From a checkpoint of a small segmentation model: 29.0 epochs.
Rows from block 9 of the encoder of a small segmentation model, named by matrix and row number. Rows with one number belong to one channel. Each number is 128 + 24 x the weight over its row's rms, rounded and kept within 0 to 255. All counts start at 0.
Before each channel's rows are labels from the 100 images, of 14976, where the channel reaches its highest value: "peak on" is the class under the peak; "strongest on" is what is common among them. Only what is clearly more common there than usual is listed. The data: rendered rooms with furniture.
# p10: first pointwise conv (encoder.blocks.9.p1.0.weight, 160x160x1x1), inputs 80-159
# p20: second pointwise conv (encoder.blocks.9.p2.0.weight, 160x160x1x1, transposed), outputs 80-159

peak on: window
strongest on: ladder
p10.101 [126 121 126 125 128 125 122 115 129 131 136 128 131 178 129 129 119 130 133  74 122 123 107 136 126 127 131 128 129 128 124 126 132 127 132 130 135 118 129 122 127 122 128 131 125 132 149 102 129 173 127 125 129 127 129 148 126 122 213 128 130 124 134 126 129 126 126 120 127 126 154 128 126 126 134 128 125 147 128 128]
p20.101 [123 126 156 143 130 126 130 123 128 131 128 128 130 128 116 127 125 129 189 132 121 128 129 128 111 107 127 137 127 134 119 130 131 127 127 167 132 124 128 127 128 147 124 130 126 127 129 129 154 128 129 195 127 125 127 128 206 126 130 120 128 128 129 128 126 143 125 128 134 128 125 126 133 127 126 255 128 124 127 125]

peak on: wall
strongest on: window; door
p10.93 [128  79 142 125 212 128 125 126 128  92 127 128 128 128 148 122 122 133 123 127 110 128 127 123 255 154 126 140 117  79 135  94 126 137  96 129 133 140 108 125 125 124 132 125 136 130 130 124 132 132 121 131 130 128 132 113 131 128 128 129 194 127 108 131 126 116  75 127 124 118 134 128 126 128 139 136 129 136 128 137]
p20.93 [ 20 134 137  99 132 133 127 141 131 130 125 132 143 133 130 102 136 128 107 135 130 121 124 135 132 128 130 135 112 126 152 131 128 136 127 127 127 128 160 114 128 127 124 168 137 128 141 128 134 124 119 137 131 129 142 102 126 118 126 142 114 130 132 133 123 156 132 179 129 104 146 129 146 117 135 171 118 127 132 128]

peak on: barrel
strongest on: barrel; largest object: barrel
p10.152 [131 128 132 124 112 121 128 104 125 130 129 134 128 123 121 145 232  78 147 137 127 122 114 121 116 151 129 106 123 130 115 129 133 125 124 161 132 127 125 146 129 126 137 117 134 131 127 123 108 130  59 130 135  88 148 122 126 130 133 130 100 128 128 128 126 128 128 144 103 128  85 126 111 134 128 119 255 133 160 119]
p20.152 [127 133 166 103 110 101 109 132 128 160 125 130 138 145 140 111 138 127 119 131 137 124 128 130 132 127 131 129 126 128 141   0 120 125 148 131 128 142 205 131 124 131 164 135 121 130 126 142 130 140 132 128  90 128 133 111 128 149 132 123 130 153 132 128 136 121 168 129 124 137 128 130 126 129 116 124 128 111 151 154]

peak on: wall
strongest on: window; door
p10.142 [113 128 126 126 127 125 134 132  91 128 195 131 128 125 130 128 125 129 123 133 129 127 128 127 255 128 135 127 129 130 130 128 124 129 132 128 130 112 120 129 138 124 145 132 128 129 128 129 127 128 129 130 127  67 130 124 127 127 140 120 129 114 124 129 129 135 142 131 131 126 128 116 128 130 129 154 126 133 128 124]
p20.142 [112 127 128 126 134 126 126 102 123 125 131 119 131 120 130  63 131 128 125 130 131 128 133 123 137 125 129 137 131 130 124 133 126 129 129 111 131 131 125 120 128 128 125 151 126 129 127 131 125 128 119 123 127 126 129 116 123 126 129 166 128 119 128 122 116 130 126 123 135 128 148 133 129 127 128 130 128 124 132 158]

peak on: flower; barrel
strongest on: flower; barrel; largest object: barrel; largest object: flower
p10.21 [209 131 118 147 118 187 137 142  98 121 179 127 126 136 125  94 121 133 148 123 125 123 128 140 130 128 130 200 126 175 130 159 131 131  99 133 191 132 130 124 130 127 142 130 128 132 133 116 125 144 129 125 142 232 129 126 110 122 126  79 133 132 157 128 126 123 138 129 122 129 128 127 118 128 223 143 200 189 137 194]
p20.21 [129 122 126 192 132 125 149 129 195 127 128 129 135 128 130 123 118 201 129 107 147 192 129 121 124 126 124 133 128 129 110 135 123 128 108  98 124 116 149 131 125 158 127 108 132 124 173 124 129 136 123 125  75 125 128 127 128 131 126 125 120 159 127 128 121 127 141 133 111 131 128 137 129 120  99 134 128 125 130 134]

peak on: barrel
strongest on: barrel; largest object: barrel
p10.76 [127 129 131 126 122 125 134 139 110 136 125 128 145 108 117 131 140 138 127 128 126 127 134 113 144 112 128 127 146 128 120 129 126 108 154  78 153 110 148 130 123 129 112 122  74 195 128 120 124 139 187 136 118 128 120 162 132 134 128 152 126 130 129 129 130 132 129 132 158 143 129 161 162 124 137 135 255 125 126 133]
p20.76 [170 123 101 126 137 147 123 129 125 130 130 128 126 126 129 125 137 129 136 132 127 131 127 126 102 114 169 130 129 126 136 190 148 131 116 136 121  96 115 131 124 133 133 145 115 149 138 112 133 127 129 111 105 127 130 125  95 151 128 132 121 132 125 124 142 133 113 132 131 129 136 128 129 123 132 127 135 135 121 135]

peak on: barrel
strongest on: barrel; largest object: barrel
p10.65 [118 126 128 139 126 129 118 124 105  64 127 126 132 128 136 102 255 129 123 138 130 128 128 135 132 119 132 120 132 123 138  81  94 176 128 128 153 129 126 113 136  97 127 131 130 130 122 126 143 130 121 128 118 130 129 123 100 141 129 157 130  90 141 130  89 128 128 121 126 126 128 123 117 124 137 130 205 138 126 123]
p20.65 [136 129 130 131 121 175 139 111 136 128 128 128 121 127 138 123 124 106 122 156 138  65 131 130 123 128 133 128 128 128 170 128 151 133 162 132 117 127 130 128 134 130 121 138 128 117 125 132 129 128 123 120 131 135  82 128 143 123 125 117 128 107 128 126 119 122 122 132 126  99 122 126 128 128 131 129 128 165 122 137]

peak on: floor
strongest on: table; largest object: table
p10.3 [136 123 129 129 127 125 127 128 120 126 129 132 129 132 109 122   6 111 129  95 126 142 127 114 117 129 126 116 137 137 116 133 129 128 130 125 128 127 120 122 121 127 128  79 125 126 120 131 131 108 126 126 127 131 130 127 104 127 129 158 128 125 106 117 255 114 131 130 157  93 129 127 127 130 120  86  98 125 130 122]
p20.3 [131 128 128 128 126 130 131 127 127 128 124 155 132 132 198 128 129 143 127 127 124 127 128 134 133 129 122 127 123 132 130 127 136 130 128 131 131 123 128 127 128 130 124 128 130 125  99 129 129 120 129 127 118 134 129 126 127 133 120 124 132 127 128 136 129 127 116 129 108 118 130 140 127 130 135 128 128 131 130 123]

peak on: umbrella
strongest on: umbrella; largest object: umbrella; lamp
p10.80 [188 111 130 105 124 110 121 130 124 120 129 128 111 136 131 151 151 128 130 145 137 120 130 128 111 145 101 127 130 121 125 128   0 131 123 127 125 127 103 141 133 123 129 123 130 121  30 107 190 128 141 128 125 124 126 168 107 125 161 127 129 124 129 122 125 128 128 132 133 126 125 128 130 126 135 111 131 116 129 117]
p20.80 [124 132 131 128 150 131 127 132 136 113 129 129 122 146 128 132 136 164 128 152 109 122 126 125 175 125 128 136 134 127 152 129 123 118 130 139 124 115 113 131 127 133 123 124 133 132 126 107 138 177 140 179 124 129 127 133 117 128 128 149 162 134 131 127 120 127 143 175 149 132  90 133 136 134 124  95 140 110 131 128]

peak on: floor
strongest on: trophy; ladder
p10.64 [129 127 123 112 126 255 119 126  56 126 123 126 142 129 135 116 128  99 186 133 110 120 129 165  85 132 115 131 119 136 153 157 125 120 136 125  96 108 125 207 126  80 112 117 128 129 132 118 120 129 102 124 105 144 148 129 106 133  73 179 218 126 131 127 128 115 133 165 115 119 129 127 123 129 135 110 117 131 136 118]
p20.64 [137 146 178  99 166 139 113 120 139 142 146 123 109  88 131 160 128 128  82 118 128 207 146 121 115 111 139 148 125 126 125 127 116 195 133 130 195 158 127 130 128 138 191 174 135 147 122 128 128 128 141 144 126 130 127 138 114 129 140 106 129 127 157 186 127 125 131 130 104 143 150 230 150 170 143 133 125 125 180 129]

peak on: dog
strongest on: dog; largest object: dog; count: four
p10.88 [ 99 140 130 124 129 129 142 128 126 142 128 120 126 134 117  99  15 124 144 128 126  80 129 118 137 133 128  79 111 120 135 130 117 122 136 130 137 125 126  97 131 115 128 127 150 121 117 146 124 126 132 164 113 128 135 132 131 161 125 132 127 154 127 127 131 127 131 130 118 131 122 128 122 121 105 127  98 125 147 130]
p20.88 [132 128 137 130 126 123 120 126 125 194 135 129 128 136 131 134 128 128 134 133 129 136 126 128 132 127 129 127 132 132 124 150 126 135 138 122 129 123 116 124 130 133 100 118 145 128 144 130 131 127 129 131 150 205 129 118 126 146 130 128 125  87 133 140 143 128 137 129 125  93 128 132 131 128  88 131 126 117 132 138]

peak on: sofa
strongest on: sofa; umbrella; largest object: sofa; largest object: umbrella
p10.130 [166 129 127 127 143  89 245 134 128 179 126 130 127 123 122 129 161 125 135 100 106 129 125 131 126 135 124 102 124 134 139 135 125 145 129 138 116 144 127 125 133 137 107 122  97 129 125 128 130 128 133 159  81  81 113 126 125 129 146 128 136 132 125 127 128  92 146 129 138 124 126 120 129 151 125 124 101 128 129  93]
p20.130 [ 81 121 128 118 164 128 127 101 123 137 128 130 123 126 128 129 124 123 109 119 126 128 135 142 125 130 134 131 129 131 146 131 124 131 205 121 127 128 148  89 124 138 134 131 128 143 124 131 134 135 137 138 127  97 128 128 126 127 131 132 120 147 133 140  25 167 125 127 127 126 125 118 138 134 124 128 131 124 133 139]

peak on: lamp
strongest on: lamp; largest object: lamp
p10.15 [126 128 127 128 135 130 131 123 135 136 120 124  84 128 136 131 133 119 127 139 130 124 119 138 125 122 111 131 131 127 122 125 127 130 125 128 130 125 128 131 165 138 126 139 139 130 118 108 129 140 127 125 125 111 115 127 132 127 129 133 128 157 121 128 106 126 130 136 127 149 129 128 136 128 128 158 115 206 156 177]
p20.15 [125 130 128 129 120 123 134 134 125 127 134 129 128 127 131 130 135 118  55 105 132 117 147 124 136 117 129 123 182 129 127 120 129 135 129 129 132  12  98 173 148 127 133 135 146 143 129 133 127 136 128 133 153 128 126 129 132 130 122 127 176 124 135 138 141 129 132 162 184 126 114 125 125 152 146 128 131 102 167 129]

peak on: umbrella
strongest on: umbrella; count: four; lamp
p10.117 [233 128 129 124 124 129 124 120 128 129 120 121 129 129  70 126 121 129 133 124 128 132 126 154 132 132 185 133 181 124 130 129  74 133 118 126 130 129 124 129 129 127 131 132 109 127 153 127 128 128 129 143 202 125 119 134 128 142 141 131 143 129 136 126 124 128 120 128 129 128 136 131 123 128 190 123 128 131 130  70]
p20.117 [106 133 128 111 127 129 126 130 126 117 113 115 128 133 126 124 120 115 123 128 126 130 128 127 127 124 132 124 130 120 127 128 128 125 125 153 127 129 124  93 128 126 144 127 128 128 137 127 127 125 129 129 132 188 126 129 144 128 120 142 150 126 126 129 153 129 129 128 128 128 124 126 132 127 125 138 127 127 127 127]

peak on: arch
strongest on: arch; largest object: arch; robot
p10.118 [126 122  83 134 119 132 137 127 131 128 149 122 163 127 142 115 110  43  96 122 128 121 125 135 127 131 129 124 114 135 126 109 207 116 128 131 133 100 127  55 127 124 135 121 129 133 127 127 154 135 163 133 129 111 127 129 123 124 136 152 105 146  89 127 127 128 131 126 127 127 127  76 123 126 129 126 134 128 178 116]
p20.118 [127 125 128 127 178 131 128 124 216 133 130 127 113 128 161 127 137 122  37 130 164 128 129 141 132 124  84 120 127 128 155  48 124 139 126 129 127  84 133 124 135 131 129 131 131 138 128 130 131 137 129 128 130 134 129 122 127 128 110 131 121 121 132 130 124 130 121 132 127 136  95 141 137 136 134 129 128 116 128 165]

peak on: flower
strongest on: flower; largest object: flower
p10.108 [138 132 123 127 176 132 136 128 204 129 119 131 124 120 128 119 128 126 125 127 128 132 136 131  65 133 178 119 122 128 125 128 255 108 123 128 124 124 128 140 116 151 132 126 128 130 129 122 117 121 127 130 168 124 118 130 111 128 208 105 130 107 139 127 129 127 137 130 140 124 126 143 128 123 180 128 138 150 127 129]
p20.108 [ 96 130 127 126 142 163 146 160 127 125  82 134 123 133 133 130 126 116 155 128 141 132 127 125 133 132 128 130 125 132 131 241 119 130 123 160 128 126 143 128 124 121 103 126 128 125 129 128 133 152 128 125 136   6 153 129 128 174 129 119 141 192 127 128 123 123 132 145 119 135 109 126 128 126 123 139 128 127 127 132]

peak on: dog
strongest on: dog; count: four; chair; table
p10.78 [123 130 123 125 119 104 131 127 126 127 159 128 128 123 133 140  99 128 155 126 120 139 120 140 128 135 123 121 130 114 132 111 124 130 128 130 138 128 110 128  99 128 128  95 127 126 126 137 131 100 125 119  86 126 145  93 121 125 128 120 157 140 106 129 121 128 130 123 133 128 163 113 134 123 127 118 111 108 129 125]
p20.78 [122 127 129 142 124 137 131 128 129 111 125 128 151 122 129 146 133 130 176 140 130 128 129  99 131 125 131 107 129 128 128 131 103 124 133 128 127 127 128 126 128 132 132 169 129 131 129 128 123 127 128 128 128 117 126 128 133 102 115 127 128 123 128 128 114 129 129 128 130 128 131 121 125 130  84 129 128 130 130 129]

peak on: flower
strongest on: flower; largest object: flower; count: four
p10.24 [239 119 123  89 128 125 229 127 135 134 127 128 129 117 119 115 128 137 124 128 127 129 128 140 133 131 127 110 129 126 122  62 116 127 130 144 122 126 130 128 125 129 132 129 128 128 130 131  80 126 135 147 126 115 130 126 124 126 119 121 129 134 119 130 119 130 128  38 126 126 122 129 129 135 128 126 128 134 132 125]
p20.24 [ 58 128 126 136 114 128 136 128 151 143 127 129 129 127 128 132 132 125 131 117  60 124 126 129 127 129 121 125 130 153 124 124 125 128 126 144 126 135 129 139 124 127 116 127 127 127 127 127 131 128 128 128 127 113 121 140 130 126 129 161 131 130 126 131 128 128 129 129 122 119 133 127 131 127 128 128 128 106 131  99]

peak on: flower
strongest on: flower; lamp; largest object: flower
p10.97 [124 130 123 141 130 123  96 128 117 118 135 115 117 129 126 128 178 123 188 130 126 128 122 122 128 155 135 134 128 127 128 131 159 122 149 127 128 125 128 120 132 123 128 144 103 127 131 129 229 130 127  92 128 113 122 126 113 123 128  87 132 133 146  97 126 125 117  78 136  69 128 127 122 128  67 128 187 211 109 126]
p20.97 [151 141 137  92 114 127 174 128 137 184 127 134 142 124 135 129 125 139 149 107 127 128 128 129 137 129 121 151 136 125 129 133 137 120 121 162 136 130 127 134 127 127 130 124 112 127 136 132 127 129 144 127 129 128 165 150 120 123 118 133 180 130 149 128 129 157 132 142 131  40 255 133 147 125 135 129 124 130 130 108]

peak on: floor
strongest on: table; ladder
p10.114 [120 135 129 108 142 143 160 133 152 128 128 126 118 130 131 134 207  97 152 133 135 116 142 128  91 129 129 128 131 132  56 132 125 123 107 124 127 106 129 123 119 127 131  33 122 119 134 138 126 127 123 101 118 128 128 127 130 129 119 156 117 149 122 128 191 106 107 113  95 132 135 127 128 112 119  94 130 135 140 127]
p20.114 [129 137 132  24 121 130 190  82 127 125 163 106 126 143  65 103 129 125  96 133 124  72 130 110 124 116 129 112 125 128 127 126 137 125 102 150 117 195 128 128 125 131 106 141 131 132  58 127 110 133 128 127 128 120 129 114 127 115 131 127 170 123 134 127 149 137 127 121 121 128 105 125 127 125 116 178 133 126 127 213]

peak on: floor
strongest on: table
p10.86 [132 180 120 195 160 136 114 124 109 136 123 129  71 128 119 128 130 126 128 120 130 146 129 118 126 126  88 127 124 126 154 125  76 128 123 135 129 128 127 130 122 131 128 129 139  70 127 126 123 131 129 120 185 120 126 101 131 131 133 151 132 135 132 157 255 136 162  92 112 128 126 129 134 125 128 175 110 127 135  85]
p20.86 [130 130  81 125 126 130 103 125 131  57 135 128 128 115 126 139 104 128 130 157  80 120 129 129 129 128 132 126 135 100 132 128 129 128 126 124 124 166 131 130 128 126 135 131 127 132 133 129 125 125 112 128 200 121 133 130 128 122 121 255 127 141 132 128 128 130 118 128 144 122 168 123 127 130 128  59 128 130 130 140]

peak on: wall
strongest on: window
p10.60 [131 128 126 128 130 130 141 128 127 128  78 126 129 125 121 127 121 129 127 129 130 132 122 130   0 168 133 116 127 127 117 132 132 136 152 127 131 180 125 128 255 136 128 129 115 132 128 152 127 124 137 127 131 127 136 128 221 116 133 130 130 121 126 119 133 135 121 108 128 128 128 135 128 126 130 134 128 124 125 133]
p20.60 [137 127 129 145 124 156 129 124 115 125 128 129 128 126   0 127 130 128 128  76 124 130 134 129 128 121 129 134 133 130  27 128 126 128 121 137 140 128 129 152 130 125 138 139 128 129 127 131 125 128 124 123 128 130 100 130 124 126 127 129 137 109 123 133 126 129 128 130 129 131 127 118 128 127 120 128 128 126 120 132]

peak on: umbrella
strongest on: umbrella; largest object: umbrella
p10.9 [124 127 128 142 186 134 160 129 129 134 116 128 137 115 134 114 122 177 126 141 128 132 132 126  80 124 129 128 131 119 131 129 159 255 163 107 134 133 127 132 124 122 133 102 107 139 127 139 128 132 127 105 121 126 123 128 120 126 129 120 127 128 130 114 129 169 115 125 132 132 133 122 126 140 128 135 127 120 131 134]
p20.9 [ 55 122 121 128 124 128 121 128 134  90 130  70 134 111 129 128 144  47 134 193 193 185 128 132 126 137 119 133 149 129 135 119 128 145 140 131 127 128 148 120 140 124 118 128 129 129  99 129 128 128 125 128 124  68 144 106 118 107 138 129 127 128 131 127 116 130 100 127 137 120 123 127 124 117 131 128 121 113 129 113]

peak on: flower
strongest on: flower; largest object: flower
p10.43 [249 127 116 129 119 130 128 128 151 132 158 121 128 131 143 127 131 131 124 111 148 122 135 135 128 125 152 184 125 128 129 196 132 129 125 135 138 146 121 118 144 134 128 129 127 127 139 129 132 117 159 137 102  77 122 162 125 128 136 125 128 123 121 129 119 133 128 130  99  59 147 158 114 123 132 127 120 124 129 128]
p20.43 [128 128 129 102 129 128 134 156 123 127 119  99 135  70 129 130 134  63  66 136 127 145 121 128 118 125 127 132 101 131 130 127 128 129 127 112 131 114 130 130 128 112 122 153 128 129 167  90 128 124 128 116 130 152 137 125 174 114 128 115 127 111 128 104 131 129 125 106 122 131 127 125  90  92  95 143 128 128 136 123]

peak on: robot
strongest on: robot; count: four; trophy; largest object: robot
p10.147 [133 125  99 128 134 130  95 133  79 110 163 129 129 127 131 135 114 130 128 126 133 128 129 108 147 133 130 125 123 126 128 112 122  88 128 118 128 129 126 133  78 127 126 129 131 128 136 147 121 108 130 127 118 138 131 129 127 115 123 119 133 227 121 127 128 124 123 140 255 124 128 132 164 127 129 144 129 130 128 196]
p20.147 [151 130 135  57 128 124 136 123 128 152 127  59 130 135 129 134 136   0  80 129 231 126 126 139 145 124 124 128 128 121 128 179 128 127 110 129 126 187 128 170 134 120 130 129 145 124 121 130 127 127 122 129 105 147 127 130 100  91 121 125 169 153 127 122 187 129  65 128 124 116 183 127 125 126 140 128 129 172 127 182]

peak on: wall
strongest on: count: four; flower; ladder
p10.134 [ 32 127 136 129 134 129 126 121 226 124 132 131 224 129  66 127 129 132 104 120 128 138 129 133 130 146 131 129 128 143  85 132 151 125 127 184 205 126 131 128 128 126 128 124 126 116 130 121 129 109  51 127 142  72 126 129 117 132 125 118 111 130 165 122 127 129 137 125 147 120 128 129 131 130 122 132 122 130 128 131]
p20.134 [213 128 128 133  84 132 128 122 124 121 129 136 127 128 119  91 137 128 121 133 132 123 129 123 126 156 147 129 135 130 136 129 130 126   0 139 137 120 124 128 124 128 133 118 131 126 130 132 145 128 133 139  82 118 126 136 127 106 127 125 114 150 129 125 128 134 132 130 126 152 107 120 128 126 169 133 130 124 125 136]

peak on: flower
strongest on: flower; largest object: flower
p10.75 [255 130 126 119 147 129 125 160 119  37 128 173 128 129 127 161 127 123  98 124 103 140 130 146 125 128 102 197 135 128 129 153 126 126 119 110 126 127 125 117 122 129 133 128 186 120 128 129 124 122 128 129 124 127 195 123 128 131 128 122 125 192 132 127 128 140 123 130 129 128 128 127 121 130 121 130 174 207 125 150]
p20.75 [161 132  84 119 120 128 129 157 114  91 122 128 112 144 127 129 122 133 127 119 106 109 129 165 107 150 132 129 113 133 140 127 134 127 110 100 125 120 126 126 134 117 135 136 118  92 125  83 134 225 127 120 124 115 126 115 193 117 130 102 120 134 141 123 123 131 135 147 130 208  81 138 132 132  64 101 137  92 115 167]

peak on: lamp; robot
strongest on: lamp; largest object: lamp; robot
p10.42 [130 129 125 131 124 128 121 133 132 128 127 122  54 116 114 138 117 128 131 133 128 118 127 156 128  85 138 137 122 130 110 139 134 130 136 129 124 129 126 117 123 153  90 115 126 127 163 123 137  92 147 101  81 135 123 138 127 127 145 120 128  86 121  98 135 132 126 126 121 119 119 147 151 130 129 129  92 133 120 129]
p20.42 [ 85  73 131 134 127 131 130 116 123 156 127 137 134 126 158 139 128 124 124 133 130 130 126 133 135 120 129 129 117 130  95 127 128 132 183 108 139 112 123 132 114 128 115  84 134 133  56  68 130  76 124 124 131 164 120 121 132 130 124  84 132 128 124 127 128 126 207 135 119  76 130 144 137 129 137 127 129 130 125 132]

peak on: trophy
strongest on: trophy; lamp; largest object: lamp; largest object: trophy
p10.14 [106 139 131 135 128 127 127  93 148 124 128 124 114 113 132 126 198 128 132 128 119 126 124 132 127 126 130 125 130 116 150 161   0 132 157 136  99 121  60 118 123 121 127 126 125 129 128 141 129 123 121 119 129  96 125 127 142 143 126 135 126 127 121 128 144 132 136 133 115 135 130 132 129 122 125 126 126 209 228 143]
p20.14 [130  89 185 120 132 124 141  82 143 121 125 182  89 107 148 118 135 130 121 121 132 124 118 125 162 132 128 135 113 130 129 108 127 104 167 134 129 131 140 242 131 138 177 100 112 119 130 125  96 121 136 143 120  96 129 128 132 137 103 133 116 147 133 126 139 128 170 108 127 152 139 109 129 132 129 130 201 134 154  97]

peak on: window
strongest on: flower; count: four; ladder
p10.103 [126 124 122 132 125 131 120 123 129 128 140 131 120 139 127 123 130 140 128 125 100 122 125 125 136 192 126 137 125 126 209 128 127 128 131 128 128 129 129 125 118 118 128 131 121 194 138 140 117 129 136   0 135 122 130 131 131 128 127 124 146 122 116 144 127 128 135 128 128 125 127 127 125 128 115 127 133 132 128 126]
p20.103 [131 121 124 119 123 136 101 134 132 133 148 114 133 145 144 115 122 124 190 142 135 135 131 124 128 108 129 128 127 132 128 143 149 127 136 138 128 126 141 119 132 130 124 139 124 123 120  96 138 152 138 129 126  99 105 123 128 126 125 125 124 123 115 133 122 137 124 147 133 124 151 123 134 130 148 112 129 146 131 113]

peak on: barrel
strongest on: barrel; largest object: barrel
p10.50 [139 138 127 138 120 121 129 137 127 125 124 128 199 128 137 123 255 134 134 126 124 137 120 134 133 130 124  75 147 128 127 127 181  98 125 127  94 128 108 127 133 135 129  88 152 128 128 129 128 129 128 128 113 139 131 141 119 130 136 118 132 149 157 129 123 111 129 129 137 127 126 127 134 128 124 130 192 126 194 134]
p20.50 [126 128 120 128 138 163 127 126 133 136 135 128 129 123 125 126 128 122 129 175 131 132 132 127 130 128 127 128 128 135 105 130  16 126 123 135 124 127 151 120 129 102 134 134 127 124 132 125 135  90 138 128 127 128 143 118 130  25 126 112 116 189 128 128 137 128 135 109 106 130 154 125 127 127 134 129 129 101 126 127]

peak on: ceiling
strongest on: white walls
p10.4 [127 134 128 128 132 136 131 120 127 128 132 121 125 128 149 131 126 130 161 128 128 133 126 121 143 110 128 123 148 125 113 153 137 129 119 122 132 129 117 132  82 134 128 141 129 114  78 129 136 129 126 128 118 116 117 149 129 126  96 133 160 126 126 131 124 163 126 103 135 125 117 129 143 125 115 118 128 120 109 128]
p20.4 [133 115 133 127 127 127 129 105 130 128 168 129 135 132 118 125 123 125 104 173 128 125 128 122 120 130 129 151 141 129  94 110 114 114 146 121 134 128 142 109 128 127 115 125 128 134 135 126 128  46 127  47 131 147 124 128 160 122 119 128 121 130 128 127 148 160 134 134 130 115 123 133  95 141  83 181 135  22 130 152]